A small class-conditioned image flow-matching model, trained from scratch.
Training: soap at rate 0.0014, batches of 64.
Data: trained on scattered letters and digits in many colours, 1.0 epochs.
Rows from block 3 of a small class-conditioned image flow-matching model, named by matrix and row number. Rows with one number belong to one channel. Each number is 500 + 25 x the weight over its row's rms, rounded and kept within 0 to 999. All counts start at 0. Numbers have three digits each.
After each channel's rows are labels from the 100 images, of 14976 (inputs lightly noised), where the channel reaches its highest value: "top examples" is what is common among them. Only what is clearly more common there than usual is listed. The data: scattered letters and digits in many colours. In brackets: how many of the 100.
# convs0: first 3x3 conv (model.enc.1.0.convs.0.weight, 96x96x3x3, each kernel summed), inputs 0-95
# convs1: second 3x3 conv (model.enc.1.0.convs.1.weight, 96x96x3x3, transposed, each kernel summed), outputs 0-95

convs0.24:524476492513520467480496479526462489519516523489479523497493445496511501504546484528529494500495498542480472497465484459476488472510468466476488469546430485503525472512451537464512502512467503513492529537457481459506506492469465509491500527460473491498527498472483472501475492472533486483
convs1.24:547499498487510518502580513526518564512517479504546508537501494510490524522530465497474465477492522528496483481477489489508472485511464520491483469530483534524498504474504467488477475534503513513553503488510546443530496502478480480529511466473509521500525464510473518476461531485483490497
top examples: black (56); brown (52); count: six (51); purple (48)

convs0.18:493491465487491502493545494486513509491479488508511506523519506487480441527538506522497465506527492536484506499534492473464491476459472507434486499495489496527485494500492539438480506523534530490489528541490529514510514504484465514501487510484468522465490512525515507506436481421497470533
convs1.18:549497508482503552491499507505515533509514480452524531534497517532477509532463526528481494507477500474477514502475515490459501502514460499521525526510551482461509501521507519508501513506488511462472495534528473540476511507444502463442475482531490477537452492479482501476479528511496448511
top examples: yellow (48); white (47); pink (46); count: six (36)

convs0.0:497508490482504475503475511477508504521539495487433504440500473472469539527526484513496461498487493506506507527470486483488487536515532494515525507545495486510497495538448508533487496502420520486479547497490455523509510502509497476501464506511504511491548511456494452537511508543487486476
convs1.0:500495488530533490473452477519470459484507519533524517463498464514505534515525474520490501474491524503523472485503489475492506488497502508517511434523474501539528463470522516504495511547478481522535509493475514393519504514433501498524536478479516507483491490487495506501514511472515506500
top examples: the character T (28)

convs0.4:497503513517539475486477486510493505514516506493435508472527478479459517502521477524495477499485528495493472521446495463449477492521528491528517492521428461477517498537479516515512500514425517501477516492496480444514511498471499498501510512468479515498528509447504441520488526507510494495
convs1.4:504491483518544500485461491504473479485504499525525526462486465506498525525530484508492492470488516521523466488500496479500500482510484501515510430536504511529521466480526507495477516543482496520533494475479533377520509515443498501524514460473510523485497484510494518486488495483515516484
top examples: count: one (71)

convs0.10:506525515496446504511511497490501482487488492491546485540484497503550487501506525469499537488511487521515490508538513539572534504492475510480488491496567569505500510450504475505470497478551493493527476505483527522490498520529497490498473477533536489490484528563494533498526482500470495489
convs1.10:477520537494499503523381488493537446497500510523469481425503499523514507451484538483528503462483460513549513461485498502507482482491506503471482522519501500514524512524510490523517507480502500513468516499501490512482501479528537526489522504507527487498508496530508464520525479528499501487
top examples: black (64); purple (41); brown (41); blue (41)

convs0.80:482452480457545464490482523453508489495490480480498530502437502525484512562531471512504491482496519497506486469473538495469478512520484492452526501490546483474484479524510554539483526499470507495461488523518519533532517467507475481524481543482485503497471493488513518483473519473481487520
convs1.80:494480505485479512500525529476517507527525497459499530529517520503484516500461520485493495526507495462484527500497494510486498522507498501451509556448528464459497490509482506474527501465500483472439503538528456593483480509513494488454485536516530491533464503499499510500498489528483482533
top examples: white (59); pink (44); the character E (31); largest: E (27)

convs0.16:531501460494491515482505523509521485491474520506532492499438484478476483520517486512477464492482487528563489460459493486497465492488493491473470490463481493503496533504501551509515529476509524521486506515487519506519506447518492520532471534507471505464484523511487515486442496410481479511
convs1.16:499482506480509484530520532490519544521502485469523525535522518489496497518464501506502494539504506466467545511512491521474502536505488533476521556474530472472478493496500508423527520484493479467472495544526480586497474498519501468452493520518507483525468491511518505501496523515506488528
top examples: the character S (29)

convs0.57:496539489485504477478493484473495534499493489492477505510493465456494487511531492529520494463492491495509448485512516488545478479516542535481472505492437514519497506503494491540496496469505482510472525500497509463491550484496501510536438493523492555470529523534477514444459528469525461483
convs1.57:519493498509538493483473493513500483477515510513521510466487479505513523507539476511500482469487498522539473494481490475513496474497500503512494438554467531556510483468523505506471496571482497518537513473483535393526505505462510498538513470472520512476517486506491507498500502476506495495
top examples: black (44)

convs0.79:475507465474471524496530518502498474486457456505499494591497490507504509499538557483491510476488492547496478474527524524517486510482499515475489504460526517504484515485524481470493504482565481521479471490477495509528540506547523502529478491523485510510484504541498560488490462476518490492
convs1.79:556507522520515502504492569480509519530505499504514505531506524494526527492547507492567479490517501548488525494466536495513481492476488508469468503579486530531480531505522471474499507572498510551499513505511511467522511479505507531523486492524497512509550521518507478493506478501504497495
top examples: brown (57); blue (44); black (43); count: five (36)

convs0.53:525517511497536483490490502505501506510529515470442512503511489467438497487521463516519470510495516530506469513479480461496491494512527487508463459548431485487521491515483516532520506525432497504489507485475506450503500480465465475517476510489484501504537515450504445533518523513504486482
convs1.53:523525512511531508481489495546479488509489524514543491480471469517521520520535464499528483472501512523543489491463497474508501480496470511508521455551475550526515474473535514518478507540491511525589511491475535434518525503463504507511516475479497490473510498484491496518501512465506475488
top examples: count: one (46); count: two (40)

convs0.86:505479499493542508526512524518511515500507501521520458465485528534554522551495505503499509491522482479528532476442498503536457466488432481449523470506537538513502489501509510470484513493520503475509481523516507487494463508467465498500521508495537504458469454486506519471496554489508501475
convs1.86:491498526483484499526472509482518494500495487483475511501511512522491519494464546492508499517504478466479525507501488509490504528501522518453522540442534465478486470499481536472524518461499498477449502546507464589475486522523491502455477538528547484534476526496510495502514491534482491533
top examples: count: one (61)

convs0.51:472492464493497514444477516463517509497505512461457494478487533501475477492527537534483490489528519483521495505459530501453446508494480468474467494478500509523546545512506461508523488518476519499475522455512519478515501483491510498499489481502478475477487545488492496495498507421516440515
convs1.51:526462465507552493462459498536498452516508491467535515469503504503493508499508489556499538498497530470534488505479472477509577507467531495465513492483496514516503474500510531485503513527496492509546495505485477447523533502484497493512479485545470497475445495494527525522518509468514464501
top examples: the character S (25)

convs0.29:494492518509458518505527558487508559504483499499533502529489537513557490507483520514478529509515470505518548470536483531509501501480482507473444528462544529492485474471519468520476511473536470472461484496517523559471473486526499500504507484518522507478467501507486519496520510467477525515
convs1.29:503505501479529503530535481446505529489566492470486467492484492476457422500490521502519490498493495511484475480512512504483487516540453518449460517478506516505479498484483459526488457501507508491512500460522489505507477473504488494485422509501520470506516483536484493491469518478461465500
top examples: yellow (66); white (48)

convs0.19:534488502479549539496505530438482482477490502517520504546501472530491494533503527534496489472481485493583509481497536526495479518488475490457454480465493517487518527443511514493496510501517500500522477496477508459495502510497514502481499493504509475495476518527505555488456514495486443539
convs1.19:497510518478475508516505519485524513526496488467481489535496521496494489479464535498511512530517497472477538500508509522495501542497494509477506563463533471469479520526476500487528497448511512478437493533534465602488487478538498505471481517537487488540505516494516498505524499527496479515
top examples: black (52)

convs0.66:468520470488497510511508530527497486474462457515492536508523480504433552507479500513478460503495556469532534496513505496452508500526549463507527524484505456490505484528493538504495518538461498473475500482509509512512478478502472524496520506506450468517457518471530486513481478530472505520
convs1.66:481528527526453491523536494526485522495489528518509473510512522515525504518467466457506503510530483517478510487485515515480559502509496508547525547489506520446516563499512483501509518462492540519537514490481500562465498504541482489485496516509500489512468515464453475507501509528505557496
top examples: count: one (62)

convs0.85:503522498507462528490501520536520514503508491514528485505491531547544534493473458450497485493520521527497541484511472505558467468472496570503511514504550512481496518511514548491521528477485484484496517509517537520481463501477490488514539478525552510484503512563496462503511515493487515504
convs1.85:464513490484486496540487501453490514505508481490471474508496515494473469478470511487496513530491508465465519511519527518482482514502512485482495546444522459445493504547480494522527480446509484480447488497530456568481456495526510506475470529499500468528502527508497465493498480537475490491
top examples: count: one (45)

convs0.44:510470517498564492502488476467505521489510502465488513523517532483477403495491455512507484520494458497502452507476520482446517501503518516469465502519497445492517490499503503461501514513452518515484500480503460512505491508490512502491510550494522490471488460468501475502483510453488546511
convs1.44:490514460525510492504476454479463481474496518519492455482493507474489424482509486501514523492456499516504469521520496484500515513491496467551460452513475512528503515495510488560479492501494507502527497450484521428507519469475523511523488474491475510455515481491492505485505477450504517460
top examples: count: two (43); count: one (40)

convs0.50:484449535477534497473483505509524509507532488472477518473475511459412530515501498542490500499501550480520552486480477493484479504520514485475529513482455446508518498499498493499515485488473526520461543499476467478503496476494515482499473484517466490491503518442499478535518513485522514467
convs1.50:475510477506477502520465475454464508474529491494478543499536506454484454477474508520454519496486507483486489489559524480472491504508488498518476490491540436481543506514494500545473523502484468491454476504520466433469477516476495493499501486476491530485482478503487531475466470506486495508
top examples: pink (47); yellow (46); white (45)

convs0.26:493509466460544490499508522501495510488475488530571495537499474513522503517512496464497530505503498509488508488533443514515520498503453517532484519514572515497454489473486569493483488512523463491480464515515508522497485535527495512507509508519530537525456519545480529491517505505477537508
convs1.26:475516516495468513535511518468481519504497487449465474525501517459475443466454508504498510508507509488482555479478543510471493519520516510473491542482514495455500521523500450500520477447499502476449489515511474564494520470547499516469476526521527501496472517517482503472507494517487494498
top examples: count: two (41); count: one (38)

convs0.3:509514507492463514509523484494512501518481486504550476536480524504537463475478552475492525497532465501504498483562502560555521497473472510480462500473540529509485497469507469488484482485578489488512477492497511535485512485535498506498497492535527507482471485554495545488505483490512510502
convs1.3:538506500500533523486500497505530503505536521503515490502490506492501504489557488493504481476475493521544465489480491469512484472484464486518477464565472547552493529459497482524476485571503509531531502473488537421508487485503498522508516472485486488502557464503486508515489503500499487479
top examples: the character 9 (25)

convs0.59:515483487487552509492519510543547487510483492506501524493527446498465495507501510506484521510495523450539554472514470478462497509488473501456489500476493471531521503520511499429514483530471494521513534475473496520507488472492463522499504480496452485518495503461505517540431524503508493470
convs1.59:496469480502500463476462511505475488491491485516506556460531480511495586506461495523480503514499545472493517474490507476469514499528564496498539483481498468477517474501498512451527510479492498499476497539502481500509480511448493483478527495500541512496435478482507498502501489552510483524
top examples: count: one (41)

convs0.63:458475475494505523534504512481510456482473483515504532515511502505473502529473550542491511490511502447497558475491511489474503527525501467473492521434499466523492504523501509475517466451535508511457500493471482504480508481521470505489521520507441451520448510468504519512480502533487490488
convs1.63:489521545509478502514496501516513503506481489480472497506518523524498511478459523504489518526506485459492503504511520503484504488490535517470536547448522469442505478519480529521520505438503482466479504516496459587466496547513507493465496536517516495523454508478497488489528486540480482527
top examples: black (40)

convs0.65:526502527486529508506514455562493430523505495550546491492521492499518485500476496479500525480507496501545530458487507479441480490474438473486491489520510493530494461493494524498497515519485506510486478517517490504515495469492453525519534527480472468508475483467495486503485506497462442469
convs1.65:474493493495465506521520533485511511517482475453471505530497525478508492477469540494492510533504505480469533489507504534495481536491501510460492562470525475457488499537495467465535493442504514471448488511525484596493499491533497502483467500514509530530487492510514510500519487530505492512
top examples: count: five (37)

convs0.42:505472481510490506487475521474517498511525532517568509471506495530535518482505517496495507521508473491509511461506492499515466511534458501454511535484518554508488484447469429499506452498507479489555523519476508492485480504512504512501445484491547463516502472505499527464484470475507469518
convs1.42:509465477463454511451547502502522514486510477444453514464498519495482505487570524501479455502508498473486487481482501540534444471495482482482488523512496515505491483504483491468488472510523537486473470498490531520501482509531479522510522471474502529512552505545505538495515526516473512508
top examples: black (48); blue (46); purple (41)

convs0.60:514499472499495481480502501543495486509525490496471518461501458506501459524530465550507493489484512532475494476483502466462494509499472499449490496536456473483519481501476508445514477480439536484469513509480459467531535483479472489504502505492487537508525521504497465523463503441500459510
convs1.60:513521511499504524510565510526515531506491486498531496515485491492519501488541481494510478473503493526518504497457492505547487480481455494488457465547473565527499510489533463488470463522522533522539507476501550459518520481524505506537519441489500535494537491545484517486491510479497510483
top examples: count: one (48)

convs0.20:515484486493492474494508501483534487492499503478565505486491510518499485509507505496514488498488483506498505473501532507458479508468433492401483478444558501501523496485481502405491504510520502505517493518543512550504487512506455486502490518525506485481478493489496518508496478463503504510
convs1.20:524457528490488509505516528459527516504538485474485566521512516518497557534459531473503486490504507477491517490474516493500505517512505512453501521477522480487492473486489509450518509507502483506452495544529477559484474516492486487462467523518557498530481478501491502501476508525461473547
top examples: white (62); pink (58); yellow (55); orange (50)

convs0.92:500469479487618495497491519480512485483494505529499498530562546501478485520508506497492497494446458450524498498472489506513461510459480521504486495497515457489503488490527493434482476514536504514480493518498498490516528496514461515493522499494510489489519450530480509492473501499519490487
convs1.92:477458487475438498520453455474489521496536527479486486496504477467468426479469506496493508507423503507540486454489503484471520480512494494448490526488523486497499492528480490558518485490499491488484509471491492502485503489499537539500488492495507529492467451481488497474482502517486523476
top examples: the character O (27); the character 0 (27)